Rows from block 5, named by matrix and row number. Rows with one number belong to one channel. Each number is 128 + 32 x the weight over its row's rms, rounded and kept within 0 to 255. All counts start at 0. Numbers have three digits each. After the name is the row's rms in percent of the matrix's.
# convs1: first pointwise conv (model.blocks.5.convs.1.weight, 160x160x1x1), inputs 80-159
# convs3: second pointwise conv (model.blocks.5.convs.3.weight, 160x160x1x1, transposed), outputs 80-159
convs1.12 105:114173127142184141099118128104145153140108156210142131170123144188070146096101143122167102149179089095190126128116130088135094127127107128101116148122126131087155136142068085143151211121176149111143144121110103059076078150136110115122131095
convs1.13 102:132109115122164157164134090161133131157182155080137064176123077130112131136098091128125117167098099171133152181122104116129169078185191184095148118158141107198112138115165044166081158133141191105152143093217103157101106080163137126121068132
convs1.14 099:094184128114128189123139145130119104109089190110165133126128112180153119155113101147117147178169052136102141154073189123155100103146100150181148016181160135120136112152136068081141169116149121106135139091118162174123136082118115074094073155
convs1.15 095:147132107140168129092127108155116105122136127156112221071100113050134131125150139091151116156107116081109171163109108137155141151133088108135083158116145092098122123151188150115122157144105136120129136150153127158148176112167194140081090179
convs1.16 097:092154162169108190126149137132093104138153163172129086194093185105121076157122096155108144143141137183122064168120117226152117146103133105117095180116114106129184140185125111127119085126112105160161124122094152142178084133138095080089136080
convs1.17 091:146165115093094134135120094095126142161127102131088056096150136113141138135154068076189101082165109084130139114085167115100147173159107140139113120155066161111119088198192126145113127153132099063130113154099081139145084113073141153132091118
convs1.18 092:146165097095123105089151149183156153137124182112138106163136134163135098143107119220178108075106105109099126091125116104190171120106145159109138135178135183114137094109123074170132103110108060141112117118106139080167166119154174101156112082
convs1.19 098:107108126142066099157178141164095148147158143148162160108161084162156118109147161109096087163154129105152140152134144113124138107132166112133150187158123082179120099116136148096108166087093137144154133157091100119162139127156187104144111093
convs1.20 107:152127136136142146096144089143197101118143109138152176146064074156102101157200106173125108153112106172069157073112089127074105157130099130148167095135170122160182163145154076141128163139162136151134231116157152103157101117108164178124143141
convs1.21 104:109111109165117128126091172126105143167159090137100143071168166113137112155128136190150138133153220100120126091096135101106155141084127097137147108104038158127128121120111143115124157151101168142086136128126139121162132134149155103189120122
convs1.22 096:169133188084133173118088060136136117129144151136096135178159106099140078137104078170160123132100109134138162097199157101134152178139082158165147124084159107140102131105115177181130072134109136154103128179074112134178152110165203146090141131
convs1.23 093:143139105140164115109060096084201151122144175110117122105098094118134058178139093102077103116141102107110092153122128151099169086080107112222149132152136093086117167138118038087149136125140233135158132092103104170100119127132101121140091122
convs1.24 094:058141096113131141146130144121193149063094140075091144059098107099131101148161153114105076152143094155140141110118115138130159131159153130185146145191055119120101127142093100127077101121157156145141068167170156133156173119133104127159141102
convs1.25 104:114100103134123158135097149078126148087063125178146151090123108110131173116121162151093136148103133133104077084160133104120112101091125130075181128152170130085168086141169088088174119177161129162093123097131097150065215128150175201124104092
convs1.26 095:124129122130122198111101104112129119137074184114143067105110082139081065131117114147147171125141155121114103119179082139101135088167106138153208129179166117112167160088068147096119157118098151123084120120134130150102107189105176170113159120
convs1.27 103:108147092154143110101141118116087139125141136188159187122168110089180174135144168135151106152130135156113148144141151101186094087133149153133103166154127079113112100114117163152076078180084165164168133121087164168127179224107149094112122181
convs1.28 105:128175146138100178151149132142136060110150136119122085123178139100098162098123152111103090106083131178171116139082135168104138118128125137150092135103108039154155123158148115139116168137116148131123213073110129068092208235114133124207158073
convs1.29 101:104150123189132138155116051162152113129144163161126172135086107182157086123111150169135103176126154133116130082146155133073093197129146127130129121126129168172146133140168136099079127119175116109086173099138139112096157029149073135102058122
convs1.30 101:106192132123133125104057058049119156147124105141149093105180099127096150125057150052089101186134185137089093160124159123145131155108086167129160129149059129129167081139165122117078174131096124156149106130089094083118076163131086089140147121
convs1.31 099:050138149143145170086151105147136102096123135201120171095148124118072137139138093077148156150121145109120113168117139181124163156159139119110046130083181107108143194118097145164126157164115123173177044174146122163142158163133168165115205088
convs1.32 107:110155135152176164150130149196112142118129153110177146147146111165118156108112084145138131094081152120117134107132128161093096167145139155125148112054200141114093136133061129138180124149161145133132109177141134088169148123206161108096126176
convs1.33 102:137071132188106125153119165113173167162149135058162119151151102114124099129095131168132091128107181118165122025100113129145114171164091049115137101147143092145098038144154106142155101121170144100131156218109097137124190110148100087158169161
convs1.34 105:116110075127150173133141095094103122133101164145078111089146100123116143129129145157094101168141172155097088107115152109153135138144145077104153141120148155079108142139090104128128200134158172181128038117092137153090152146083099120110112116
convs1.35 095:129134135154116120114155070159169136130138085176112073082128169164072199055132159151136099126054141149137110107178124079108144140153144110129150100168089164118161124131191076173163143157098176118153203096182105114149169108116100154077159118
convs1.36 109:092113172145105168104084134091151165098138161119137116086111112120116134143107083137156148124134175123077094131126177143156037085190199181182085133129100103105136074111127165155121173188086127131099162119167174106153067093127159115107155130
convs1.37 108:116165143148158152100164046155107098198106163135116120117131116106144131144127111062148135113130097106135136062135091136111179151098132159079122127089092137153124186115140121144200130053161141145098178134079108130160145131146052126135184093
convs1.38 102:143168111090122123176129101120145128108107087148105120068100118124063099149124090132125122121077060136094144173128124119101058145137058132130181147143103116139115101087177144076115073209026132150123163151181122159140122092144174121180175168
convs1.39 106:111124140132180138053079127149153183114202145169154154091152118113132195141105142095182094156124104134171180147134171123115145126201188145126101096130137139143131065120128113126084163085156118154162094183102118106097106127077131094096095131
convs1.40 102:119140149079095115176104149114199138155115092123120064153147173097164146127136102130168047153106130135141106102128093138127162083104170126097157107140160000105142103120096141123157135102123147121116140099107198180145177087117121077085112083
convs1.41 107:136105111163192185110119156123151127087137163108087126155107103174138131147124120149096112159110149139145112093054118148144174119094160126095129113161107102208141135106166134059091086144167103132150144187077135096145125116134084087085114166
convs1.42 103:125141113121197163162105155083182121124134100094061107119061100105134085121132164104136160204140137195132156124166130081113158135104133167143152077110173074121139125154135176132032128117129169146158056093085168136113168149174134090151129142
convs1.43 102:126110162149153080124075132150114111144076155101058087139127192087112089118149105086097156124086101165142131211151120142177126120095153110099141150151131129169131166131127182071103133100123078164120126177141125144148142092102164092138154052
convs1.44 096:121153151124042120123168082165167092117100152134116079123149160142115049157162115159056098146123099165106066109086082179103181137117057101154105110153147134104129124134110069094102135149141178097137127153144155141172067119140170159144120133
convs1.45 102:158170157184157114058089111164119188158133124119131156120191086159119105139139146159085106125114146229127123127136170116108197102091142101144131167128118047055124123107117128161157155110148097144137140211139164092108141155108096112140151158
convs1.46 106:146111173103140148090139117100118126136159142158171137162116163078077119115160124146152070116155126131119112121181108115096230070135119117103131138079133146061038162103076187101110159124144123113026097141107188106063121126139170161142129144
convs1.47 104:106086125092049165169169185073146144118092175129070157136116144149179144122168113172158149164121155153106125135121106151124105129129078151018104076148121136109107140108135109097159188066083135080085112083142092115168119169121161123100147130
convs1.48 092:091087113110128157149174089102151125103126210091078130152136158180108142173154089112120167070087114169111145051110139128080125148106111129146053113088151168156156127182105139115118139131120117130101181067174082118093091089134174121107124120
convs1.49 095:156123117108124205113107109136093110199095157143111131146205125137135104142180116132106132184172142107124115175137140118179112111112171098110084121136141114139164182130114168066162178194132138112080051115145179125083207128193132127154135154
convs1.50 093:126137108184085167099071157135127179147123143110207160183139073138109099113083111078103117130110135111133170071145124138112085128138096131114189118108190125172142132128116118137115149128138157147150137146086162199148162110156095141134170129
convs1.51 104:136106141137129086129070112093101091133153125140125177133134187150134117082119155174121161117168097090173138143073152140179166176141128082088126156211137120131156136106170153097104098132222085125133103159159109156097153156202144189073113106
convs1.52 100:094096141127161234159135127127110176123102085151170133142102157103096123173118100126120150148102095139128109133113074087165107104122110145163174106098086166115094151127110130115118147119146123098117106108094182099130075075112035126102128111
convs1.53 104:144190147091111123096115130135128178160155180130148139112113156130123203144119131171186145121180143173084169217109109129080127116130119098050110063120109099098136125128062109126113125123146095141111157204131180125170112165140140105163147141
convs1.54 086:130181147128186050115150111110148133137086104095135120150127126121093150248115129147112115128117116186124122144076115141134091160091144124121191125113139113145123208107066146151138136098127157169162150135141135080128125106144128105091122136
convs1.55 098:154101132117131105097134092130085113184053124117127127098150117217134163117105128166093167098123134067191143101116202118143160129137096162138116151107132122141117173173161107149122167090150110144118137128082027135194129034100089101118124139
convs1.56 079:091094157160157072114097112091118103132076177135111153066108117163121180109145135121127115166191147075139122170127189172088110155131153085147156147153098136181158098127153139125140113180136136149157125166193138113119171122103099188117121144
convs1.57 110:108075104097150164218134162122119109155144202095132134115121152136106153108132087140148137105104112096225139180114090116102203128110186148078131143112138112173134116136138099129135191146115077126201144078111138134124107136139159120128190146
convs1.58 098:130107105117097171106063122095073120093107089079108149140096136081123117138146101128141104119171158158172133156112128114135150174156136152141111077133046060125135142119162127125115112157103179070181129151109134096096119094144125193135153167
convs1.59 102:114099084154128181076132142090140123157146160092162123161173143142104101188161095057153103154111147143115127131118143147132127184098165108147130147157187096137107088135134090109185161125091189187086096145107131170060105111149084067130088070
convs1.60 091:066170143108190139083130086151135146073065129140131089098160172151084090108125119140130072121120103101119128073149129138151143159095129154105166157147109146121144124145127148132139075126105162170093116162172162090122047119141090094133150145
convs1.61 096:079173151090144084128158155126092133206128184105135163149118160136117120140158104114129104145083093144071098123126088105107223105101104175080184143137181101143129157090164135170063117177149095159141070169156077081122145095163130115047097143
convs1.62 098:181172121183047129155187150112178141118137045064115130135089116137156124179124122134168132124162114156113181081145150142099096190098166134146107107103167144090149119147144113193106134149119161146113136130166088176113140134147138130130210106
convs1.63 104:149114115157116092083122165155123135107135127132194136120154137111122119119131145112139136183128149161165141190089168153103125094115097158108123099131132132255173114089158113172141121132088093115149106072104195089128112148154195139079162172
convs1.64 105:108115148105123135113099182144115144112173147141183108108098095176142134122135129196122127145033140184076157166085130145135125134118112176108127110131122141123132121142112152122108142103176126132108121155126097135107088060127161114119097175
convs1.65 098:099180165114178168128095102138135126111075098126067199156059143152134135130159118216072216149141145118152126117086105140107126123129132111159149136130118099127200118138158109138144183075139130101178092059094163117103190091108101114084149148
convs1.66 094:083088150155144183137105148063161129136145123090087128108098093178093150119139075085089137115116142163120156098171088162137105107048123083139130097149151194164104134116119088127127077146123063057090142105112093099143065099070135134139145128
convs1.67 083:119124156158108154141123115084161114116135142113139145147222162135083081063143129150121083117122126103136160223172135144095135128096146105149141066157180106182174144112184096111134161153082146114128088116146146146111142160157093074144083138
convs1.68 106:096166124098091124144103179119051084071105120137114065169113182100101171108129138140101162083115152128123104112122160078135126102122148067110127076100148119167158112102130152092091179182140121124139166126128096141157097061117093131147117169
convs1.69 099:098141163123153093120132171126126106145149083164084130131157103171158134094115101222164122109070156158119134158152103151172139139168120117101163113124112136170079108128093082137228106107076128139180117144144066117106117140131047120140123136
convs1.70 100:115080101157169165113071089149174127123168091108148088161098116184084110073135091057140124120120187107091134139094139130164123140111107054112126171094090102097119175153080140055156153124161125124107159102188143087119146116089079131142148083
convs1.71 102:054117174063154124153090073065163106135080136119131187167120174137152134120111113166132173061132139142135171109133113129104080180078052173112153119144155143067155129124139149057175112177156132115053117126177109126160105154153165126118154129
convs1.72 100:123131149090086088079067158137089126111134071099089200140122094106124123120094091135091115125141099134120134141074123155103078130089053161167063118162100111137171108146099064153110130122158167126156129182117117142145167074158166117126129105
convs1.73 095:134172083115154130099140171151110148180142181141126106150097202171142229147099129100117145124157105106138144140121148194130125151115108099109127112128132102159080139147101061107118139062123090114112110136105205118135162111202155098134080127
convs1.74 106:118102206179103072121120103111090119132066087093103178184152137159124116075122068140125132131126153147147115138129095152121099130131127163127134126114102091167107101122161157091147110132020087139106135231120145140109161097104166108132112162
convs1.75 107:146109147070084074112150106120189158146111147122131152125119082109150072125150170148159084113128146108154130124102094118138102139151143137130195109099166102066117167123039157153135196130175118096137137083143147073109155126128112120192218151
convs1.76 094:131176114180147115105102134111144113115081154108124136145152127120132109137153142120102070083133107130109093080059114122166156136142062084122161176127134109178152204143116171070126116099138108134033166120137149122132117128168089160100152107
convs1.77 106:138151082089105181154091087117070103125070110116089137055141124168076146148119120124106097167096166201125126109143130115103100099115149079108113132090088163157149099143164162181116077142126115132159155144091128112095169142110150099079109147
convs1.78 093:151125093124196125147102113187081117075137081076080188127123167153045129113083103181148123168099131176141167117076095198177147066120148167138131122144060146152119120136114102107164123109108074101102123131116142118138105168115155122145199107
convs1.79 098:109108118176085144139130123069141115127127135097195143137146090099129095166155121122127149150128140131130094059119131101135080213142142171140096174099143106093143141102128114110146086150163157147152169142166037191085122140100182136105141139
convs1.80 105:134158113117136192167087091122175138093113179144125141146098119117112117192114080097205094139133142144091149116255108125128194155105152139146105140087129077080120125127173146079093087145103126177182222113132153090145144108149142151108197116
convs1.81 105:191124107142134150152091127187180130062141085135133179137097116123096107120120095144166093124099151111090117142136132166099085196065115118131074146097119097156140079138082082120074080127136150087137158080108154070111151106146142156144162082
convs1.82 096:169128110168128128113132115113117121071089105105135162160163121190129106161140159096140113120085106101087075094119102120139173135078136150028108094113114126135153139131138108117052130150139174109150160163180057140097134193099123149202117142
convs1.83 105:136122089128113106138153039159115137191148071120123136131134134141143125119161122060169076108181141126179109146123098133145121103170173141141183128133129126136132145098137096161146119060116113174116093124126132092109161095110083108068125146
convs1.84 097:138188173157153160091123117122150140148149172080160128129148140113138119117127168140136152162163111155183225155124166122129163089078153213148116139122077128119184179139144114151166130140053115164126144203084174143151191160121116141123143094
convs1.85 101:152140154152090101102164180156152098134084137155113180146207133084062145121131144157108106170137088158127144075171083125101154148088140138153109117132164121165109162133080124174061143082151127096122117139134135142148141102068091143105174123
convs1.86 093:148206082096099094131077131156151093057126152137071212127115158159103170123101110140103122147080141108180119131100172111108161135104053149142130094115094125194103145137143098188170139166126122157135136081146107138106127148147136153144112064
convs1.87 097:147125109079061094211171161102145146128112141096087061157150086120094110141129118092162179139130097106115138169130108170102109208086141182106101094118168103135122148135176102141072109083118134132156047167063100169161155073125093116199168146
convs1.88 103:114128154098118148253127132084096105127130130129178127088127135057164150050092102121172119119205115104117151124154140126136117158130089157143179172092116177171114166131148147121174146158214115111139132098176102121125082163119123145134165121
convs1.89 102:178114127132125221059099082155081141111193140167112174154127099166108097117138074123096140124131159150094125142117116157159148206131110115097170168149105132128095131154143172096100126140149180176151143198116163163140148117110140149133130150
convs1.90 100:085191181113115160131140106075132086104125093108191114092138146129113111106128136122157059132123109189136158074122196088124165172139140133097114064149139073125095121176140146117129126128152138105116187118127160189109160150131199139174147173
convs1.91 097:120130101184176108130170172100082124145160123128201081041061115069112192104183158210166168125162141099167104110065122063131111141148083119114088097108166175118112136145094095176108138115138114149134111117099108110120142140093116089173112112
convs1.92 097:128135109115145135149099116182171105095108140108063169113160174092080141121110100196124073088121137092130108113128097181120140123054102105106141122079178080153131138147069159097173151139175128073112121126122138093157098108132088109123134102
convs3.12 105:144150099089077173131089197143089097126144086185091115118157144151175129116101149085134179110158137100139092037149143042129138152099135157196072105142076132124125074191117136136152134165180147128081146115154119133123079123175097144126124112
convs3.13 107:099131129137073133144151029110170147153130064082136155127112089164122196149164144100141128083172140099119149203150150112123144140089188105097125155140088143093111128159075140135109128076132118182111144145131107105105116116121104136166204107
convs3.14 103:165112184100142100095128147081102094174140081154102127161163134164110192155107150133088114188134105034099198142154099115144106137142098104103046116187130158138156147132118122136132145090181078167136131103124167119153132082143133052121139186
convs3.15 094:111084133112150083084140087101153162160093167088168155087127137125161076147106190096087069113143119127111115136092148168074102119160105060126062130133105168090166155138186116054116113116165113081150144136107133095183200155090121125103156063
convs3.16 093:172092147151174137196123134140146117147125131129121135072061130119146095126060082168088159144121101100131078144109119067150135093119109152120100137106109121159104197099036105117160129101158083148130177072128091149151119116106171091110158108
convs3.17 087:120116139113096148148153191124128149121133138109159128142159062137159134105175111139133120191094096136085109119091095086118148134132138138120169101092078100206120111084175167167100049132114180094106156146118124157112137141156154159131095129
convs3.18 093:147082108172144079118160126102115081141081125113130092146147105129091094141040188166080104200167135109094130156119159133121057078136143078091169144167163126102186160146140110165156121146135102107110169074134134105112125163145111127108083138
convs3.19 088:087188131205166106128088139108056131094041120114149116071139127143107121217139137097104118141077124071113088137119148151097129221152143136086105117124118110093154118136067148127100095173183120125071153101079154155124127155152110110101091139
convs3.20 107:154076100141172140087167161131129125107130149137188118141095097140154088138082123120167098095122188134154139094150108153146132138134139141129131078122084131129152162099129115159123093066145100064129136156129167148138118155121103168110156109
convs3.21 104:135191133140105174149140116129202111112122133135115059100167133123100120156156154090133125146197149118101139098165199172091151105086125166076130122073142140151136178165122154120085150089122184127133143097092102090155115088200171165117108076
convs3.22 102:213073150126183109137124124134081144152093156123187109119111110093136113185134132123144118116137141122136071083121126111152085122148101111120166137132134110144145144046129172148135130100194084096156150179066120144108156112134163122148103127
convs3.23 103:094111126120163156162100104147172119142190145127129097122099168163154094170114159191144152141155097150139163132093122102160133117131119179141157112087109109121098078146181115089088139108193069132147126130099126154163167103140186126134141180
convs3.24 097:156153118150059120162105135128170084140140106130094103147125091106138097158120118078154133151164092146156115108095131119097158219136141145084119107076098136091102103160110145160115137191115128102104125139123139125108073145110107097103172135
convs3.25 104:138111148141076149150138159181156083117109085095120120163113097108121154067116137140133078128145086100151136132108113140164171127119146165135071110166177129124145112139094118154140138137080168119160094183175120087136091108119140122107096121
convs3.26 108:079140048087121113104173107106127136123116126198110175099193124113167124119120109137109112101140094064203137129055152126105156106097162090139217140124126117099131110137114117149151095119158155139110133138157156139135135156104146118104170155
convs3.27 107:127158129184133132158099147119124155135079094100093107078133125255153117149157148087112182163109177140173125113139050125140110123091075111113117129114121132113130088144108103189117144074166113153162139136159092093134063077129105174125139082
convs3.28 113:099127127139155147177143136105133126167123075107146139127137153086137145118113129138089110151096118077160129154138190124109141097162136083123135116130133197095157133143133141081116129140113084134132134137160212142149116176092106123163108106
convs3.29 107:167111118135130158116089186134041108143098147113095113107124128125123150112157167058110115110136140130152069130117107108189048082133125051158161127154128142205137071142090162166112117085113099087181121122093160144102126144105116148164153119
convs3.30 109:082093125196156102140068131110165081130158101133131096119084099078152142082106152151169146163138143080079090172123155138064137151183101141130163165083096160086148114105132164107148112155121124115146076156148136079159130143162133144133092158
convs3.31 090:130099123109157095117161139127079128136199164126182133135133226116083078070118113146125137135119181126104162130147205147086132098179117126150116096135077126131115141157118112061040138079092071141128127214087104147091141095104135074142131127
convs3.32 102:147071144096138183161103179102142131136082085080148109104163113133154123076173108118122166098140155111102190106171148104142159193141109121158153148147118121105096142111132065095127064121190165162169158138114130210119139085141142114117177095
convs3.33 111:153072122118109079111082149129103117137083132112140128111169196114157136160117090103079155120097081132201094056130148078167147080133109169135142169079069100108134124132091137156090141171104088140142102185203143160096106141129134101116159134
convs3.34 100:133191121113142159073152138114163101109101187153172128139174125142150126152072118078101087131101136148116138184142106110159170123138073113192129209120087161133120096185149128105163196106122107099153120133152099159125163156111141150114129044
convs3.35 108:147108137153173116094148114145151120102156168191094093145093134117146136130152150125122145081095192107076050108140159129106141120129094155155139122082087069091112063138148127156149125095179141151092099097182142087137130138173049162097118116
convs3.36 103:168122149036182121131151122075146143116144158104084148114126165080105194096141163106094145180189125150122109129061171138087154095155131072134157080132151109126133133115081153151101150150212131150075148100039123133129190142144124127098121133
convs3.37 096:131082162106118139161079131165097072133132144096145157119094116121128112139064157130093144078075140061118132073071174139135154142117148036155101104070100110112140114115101189082116183097112117123090139108093144138153116142156071081086089096
convs3.38 107:158140156124113110151157183135115123137146126123213093087161166123164151133157137167119144136209168133117101123108123140121127135093127075092141107121128096146154093111127096108155117125120128074110149164099113133161113110152099106135105106
convs3.39 104:164160113150126135124113132125158160137089077081079178199132155119119157093146134092159145177164178186137128066174163162116110067097117181098104118095146083123121119123102104070141174117136162193114108213128117113105144138103104127138160086
convs3.40 105:098103100097098099190139175149111093190141131145121131158121131145170118146109182134121127132133100069110058089116134092099169131108107168088149130121089102127085070134076134151117098135119103088136113149131083123172103148154196148104136155
convs3.41 105:093148114150132188196156107171119140184153140122157125178107106164156100111082122126104112082144088157178068140145133154086101100163131084141145099110108167093076119093137116128097134169087150106134168199171171118154142105120121133101150092
convs3.42 100:134122121098152157101175171152123082085129171080110071105073134155136081103102124170104203126119117129141122162114135148136122136117115132078167151112153164121084131113117155146123083177119135148148075128105102148169161113147182086149106122
convs3.43 100:133100137134167138154081118157117170131020139148090175118160153160152153118202114102176123127163136160109172104120145123143095079159126146131132139118087111147117165152077081121158167121104152134149137066111129134180060134128166141157166109
convs3.44 099:104142148171190090095092123069158155133134141146114126149123136127136140125094103077135147150148020182175134114098149118129147127121161125140104136085144078141128086130132127138101123081148097118103114165093122133123100159137119175101121129
convs3.45 116:132112131130123144101090111161169161053155123144111162087172097114121100135119100125116118130112119149110123090096173133124153097101163127091166106091137114123126149114148102105125140130209110130136125109131123171167139150081180139051101092
convs3.46 100:158160143147117049155069138130121117123141120162151167125163139080118161080130161083142116137153094169116114094141111135174132140125093088136182107063106132117112070118149123091087172092131107112152155136059112134161103150106123080133141121
convs3.47 112:131134192166141117154118183083114109120134129195060084131124153124138135129140126087097129200099123132138156165101090197230180129184088138102140141072103130142091153129176121069197145127103146162109121129134125187170162137114137138138088082
convs3.48 090:073138182138160169102075150109218119094139097109105138224118116122094074122127118076116094196092135105108145091121110145095143115070122107146164176067118134124102113119062182123116123098118122186117172092127173149161122122172123129138129171
convs3.49 089:108136138060099163126180151145120140105137108137125097102117141060127153097135199090162108116067132160152112114181154056144176129077166133152092086168165132120076116116113176174097107135092134139136109130140100116175181161127147151106147117
convs3.50 101:133171145154138057125092151095129167176118139124124126128183161109159118123138172115144171133195138127141160131146087154075112130163151129102113189169102067098085208078136065154122127151090144098129124145156129133121208155135142139128110106
convs3.51 099:083106126201145144151121105175124150086121121155129174113125175110187066133185100141125130131113107177143136094099170098113117120093144112102196146121102123139099076162148156172075139112141194139207107088111119112144124131164131068109114171
convs3.52 108:130170167116142086158149171111127164094122113133074153119121138098115129153127175153121108158097118154120117128151161154114153156109104106122139151049048087116079118206207071055144142126140143122086146100152196133104100139137137080092148190
convs3.53 106:105146132110094078134149099130102162113125156136145117129130081114120154120121133172144180058112136107158162107129177120144080135137189153172110135148107137110115114121155151164079103142190066113066143091188172103160139088090137103131115083
convs3.54 088:185167077146107116132068101143097144090129075118133095123178141090103103152087080102143146122152099096141151141163100152136072157114105148120120185142045097156188140095118149166159099112169109160181087120175134155136115088126139137124089152
convs3.55 112:114103115090134177223114150164108120158164172143188053082135114178114109095067041144131191149158158133148145128144163112123111095105196126153178155112115074133090071090117140183074142108149122097123129101138096120084160096154105079120079183
convs3.56 085:157128066148159096131105115102106135080110109148109152116087200123146107099143141130104086169102163165109201069144117082165111115119077116156082098152125216133185153113122115119149082083114120094151143142116163095128086178114069125115153158
convs3.57 101:105132091133113148086124084151136129168128119133129151137097084205128133065147137083170181115177063125170165119134166179143109115105092120100147047104149143177113102178168108132120136159106106065087114119166133136165144175170117122123056188
convs3.58 094:079179121072123137141156097138079124121099121158068129129127088154076131172092174144141057106142104122121136163154114115169197132116108120171127185150140098147176131146166075185120080160144066074025129104164183147169137164108090124142105146
convs3.59 107:140082185097136154186143118133137119125041129158132154158122125125178120130118139134140121162174127127123152125118085174113053162148115127172140122151131110147062127160126079120084193114177147130122177073086134240111139114104049128169135109
convs3.60 099:144116104190130091101093088165132146145139071108119133179140141173133177159120098061105118118145123171147121158168165177109155161126092147101173137082137092172153151079155126110113120154129157141086172104121161071122091151128128138115107102
convs3.61 097:195067127133112142122136087107150137132104098070123076130109153140031093181097147102112184174140180162099122114163167177107109160156099143088113088117114102120147138162143086143131141109131071128098086130098117119149107128059126114126098102
convs3.62 095:052093131140091103070108129089072133153129139038132087133126040116139143113121096150140162183122159055139181107113129064114107095155096130109123115156103127171171075155149165153160145062132093126060117113139140175182175192162182095168125087
convs3.63 112:113133154118134157138106142094162192110117180138124143146158103108132130160052094167105139142110101150133138138043166195153089173145186175105137113174094116134190105139166162079141150151154179112114146200074131146103091106115088084128140161
convs3.64 098:199105077100194135068141140123131114059088144083131119183118170093150121166070095150173156142196153175144133113109087102171118136068123116130112130063151089095189114121111119138129206100147136132115085121073194122108147097107131177140137070
convs3.65 095:142112114119103096130140190084092122143068164073148127201195147091110117110109132077125153148092138091125164171116112141093102152166117106161102072078135143148139051111125110147170084132083135148101149131096132132135161098119135093135052114
convs3.66 098:146100140194080106167106133136112176136122108094098064094104144110145152115130090168141120159134134121119099125203146108168067168177110193118131132130153196087201170126129155127138210149122158145154097117191111151137143144110189127196074140
convs3.67 086:106157106136068148117135167120071104161093098106125144104153191177185157084132184143188129121136097069060167056142158142139119119151100171165099179123128084138201107100140149143143165158151147077126098142137149115162119151165107169154100129
convs3.68 104:173106163153115045171078068158176094124151090106155126148128141126171111074178166094091099187140117135140097167163190146125099143061121073104131123154166179153106154110125185118093152144118119164174209128134103158121100129091202103151160124
convs3.69 096:114111114112137055168124162178128113109122109215120113112125133098164133132155135064118169150076156150124119137124122134084119193140136120139094124124142149098070158147113141109148181193119123128116152168135098143128134128106141129139139141
convs3.70 103:154145138157132094184125135149190144156127145057141180093164115114101151113059113148172098092173065094115124142138122207127089158136107146122130066137165137143135135178138168175109109138151154135079098104111183133157144109113059135137089049
convs3.71 100:122137166076159189082175097081128062137092094180142129103157118115140111102147117188033120042106125133126104113140076119148048149127132138120159195122118109166158117124119143122126122152111081079154141097087137103191204067155107126166055147
convs3.72 096:180079077104064152143102155224069115167136148129165158131101102085166119145108131142120097108169123153074153136155140079098140119101094139126092098182117161187106121128112136123104142106156116114077145187117146182128104186096159125110245153
convs3.73 095:139161174134166152154101105148115136161122138080087175190170103185077086173101109114125083121141109157095098129142153084112074138085123135091149063144132140156156182106161090075087117117112160089118125150152127163110072005115125115135157152
convs3.74 099:151119171122102157159130242109119186131092126130164095184125105149152140076112105114079123138142082101116100114141129072100185172112126051059097113194129119076100140148068141150147151119081097051152144162109162080091099111133119108112107150
convs3.75 103:139157194147168047109152137092124135123121147122230084091143190138094140149095178114126133106154072130145070098142074137132104135160126118166181144119117095106164123157119102117133129085183142198124093125147124072109177114139153066128124124
convs3.76 098:157173114111121085125186122152166112118110136105156122152174143106113089121171123132120137151148156123128131058189145154138153168131117156128098084109085097171178163128162069165120166081091146140161140080130160079130100154126108072098111143
convs3.77 091:156146089125100141174116164075173062071112124082170099145097142135114183138118121078101150116120173108137132097126179110111104104110139121172094200152089156124137100191142168180101157129140177110151182152162117077160083081095146069137189129
convs3.78 093:140082217130132107130133199077129094116107131171120113117120108119120113081133072146150137118078131097116157134170092156099148131103086161100157113190148148120083114080069110091122122030098138107135141133123110165100107098169088155189144087
convs3.79 104:122136111123118152129123075185130143075132172147152145153119063066158115110135212162146125096119120184109105136158106095087123000182112123171165151144116141135136096124099125151095112136093058111116098133145240132091172159135125100137127159
convs3.80 107:108138177146169157144118110122114089144098158096103098165135093123126071052115147043158122133154110134114155111172087093105170129077121094130120160056148124151122097141131151090108077118086096155118145142138098165112105088080142162127096104
convs3.81 103:101111134123204096161112113100094125141148109092144136094090118177152129119127161149159101141101133110090123105148071149126168156163161146127156121123180081098144179135165100139160133174111121086089152114109097123144102165118101238062073158
convs3.82 099:146153147057077136098148097155160149147114118108138081180134092183146057110150125129120167132109166021104150168090176115144156121141104124075134154131147122139125129162100125180073125153105111106087123166124078133101144127104189153103112113
convs3.83 105:094111104111149163129067179147109128042103130096070134134072131166177113130124133105078068088123149163087147112084124118134162146149141198165168082227200151159115163132081087165138100107173162138087112140148148093101090147114121160153096133
convs3.84 101:097163116128150159107152138125067100116142158089086106149110188127157058111102035107089096165054109128111078083148170138113062141156048125122135101137114133049097145114111148169159146106056099155101102116137131139130082108126160141097120117
convs3.85 102:183098152112083149163067141168137097098144092155089136152145129161146101126132129156130105140108163181204133154182081108123151144128115109113099170061134211102143108131104135128181155146082085171145114160097086117080125115155148064146180077
convs3.86 089:145149078089150082110180112126133115180116135172052186136127145250132068111168161170133116116151137118107136130119141177144035111109145093121093158166136131136128142139097108113051159124174153101104136131128102086112150088151135127137123132
convs3.87 089:131155125173098155100102149103132139102103111074095175110150092120090090148115140103120222163147148102120102116079108035125107146103121178101114151078198160167074115111118165147137101151155078164087162082113128155103137120122150047179106100
convs3.88 104:126099192126173135094061134152131170140146165110149159154148180093200102138159165163159135106158145132157141157147156158131165113134074151106179145098166117089143128087158164077168170079057115156148171112122151141147158143158072133128113103
convs3.89 098:136121131124104121172117136155108069158139153111175221141153114151146154175104131154159145161143087111132135103180150154084148163144106097129138151104103130107103112111085110119139101128075096191125129131189155138191170129152142094149122124
convs3.90 098:121173123146128134172084122097158140114144118096111207162144104089143057152086161152130119187163129100165185160154092172104120130194134122133155140107113143076126143118131107155150136089142172119134151093133185097083104140108116167102186109
convs3.91 096:122198121230077079132113125120124041137113122162114170165155106108182163040174109088141133107137110130092104089126132114140116108072095093116048123120087097122153107128177072148148088110120098141101142141160103137094123046102118132111169177
convs3.92 101:089129078097123161102181087108145089101156133103191132113118116125165064120118065149121179109179108162140087093138148085096127109184134144168139109136060108110161083092158147116117132153156169086137172115137160067146134134089102123120099153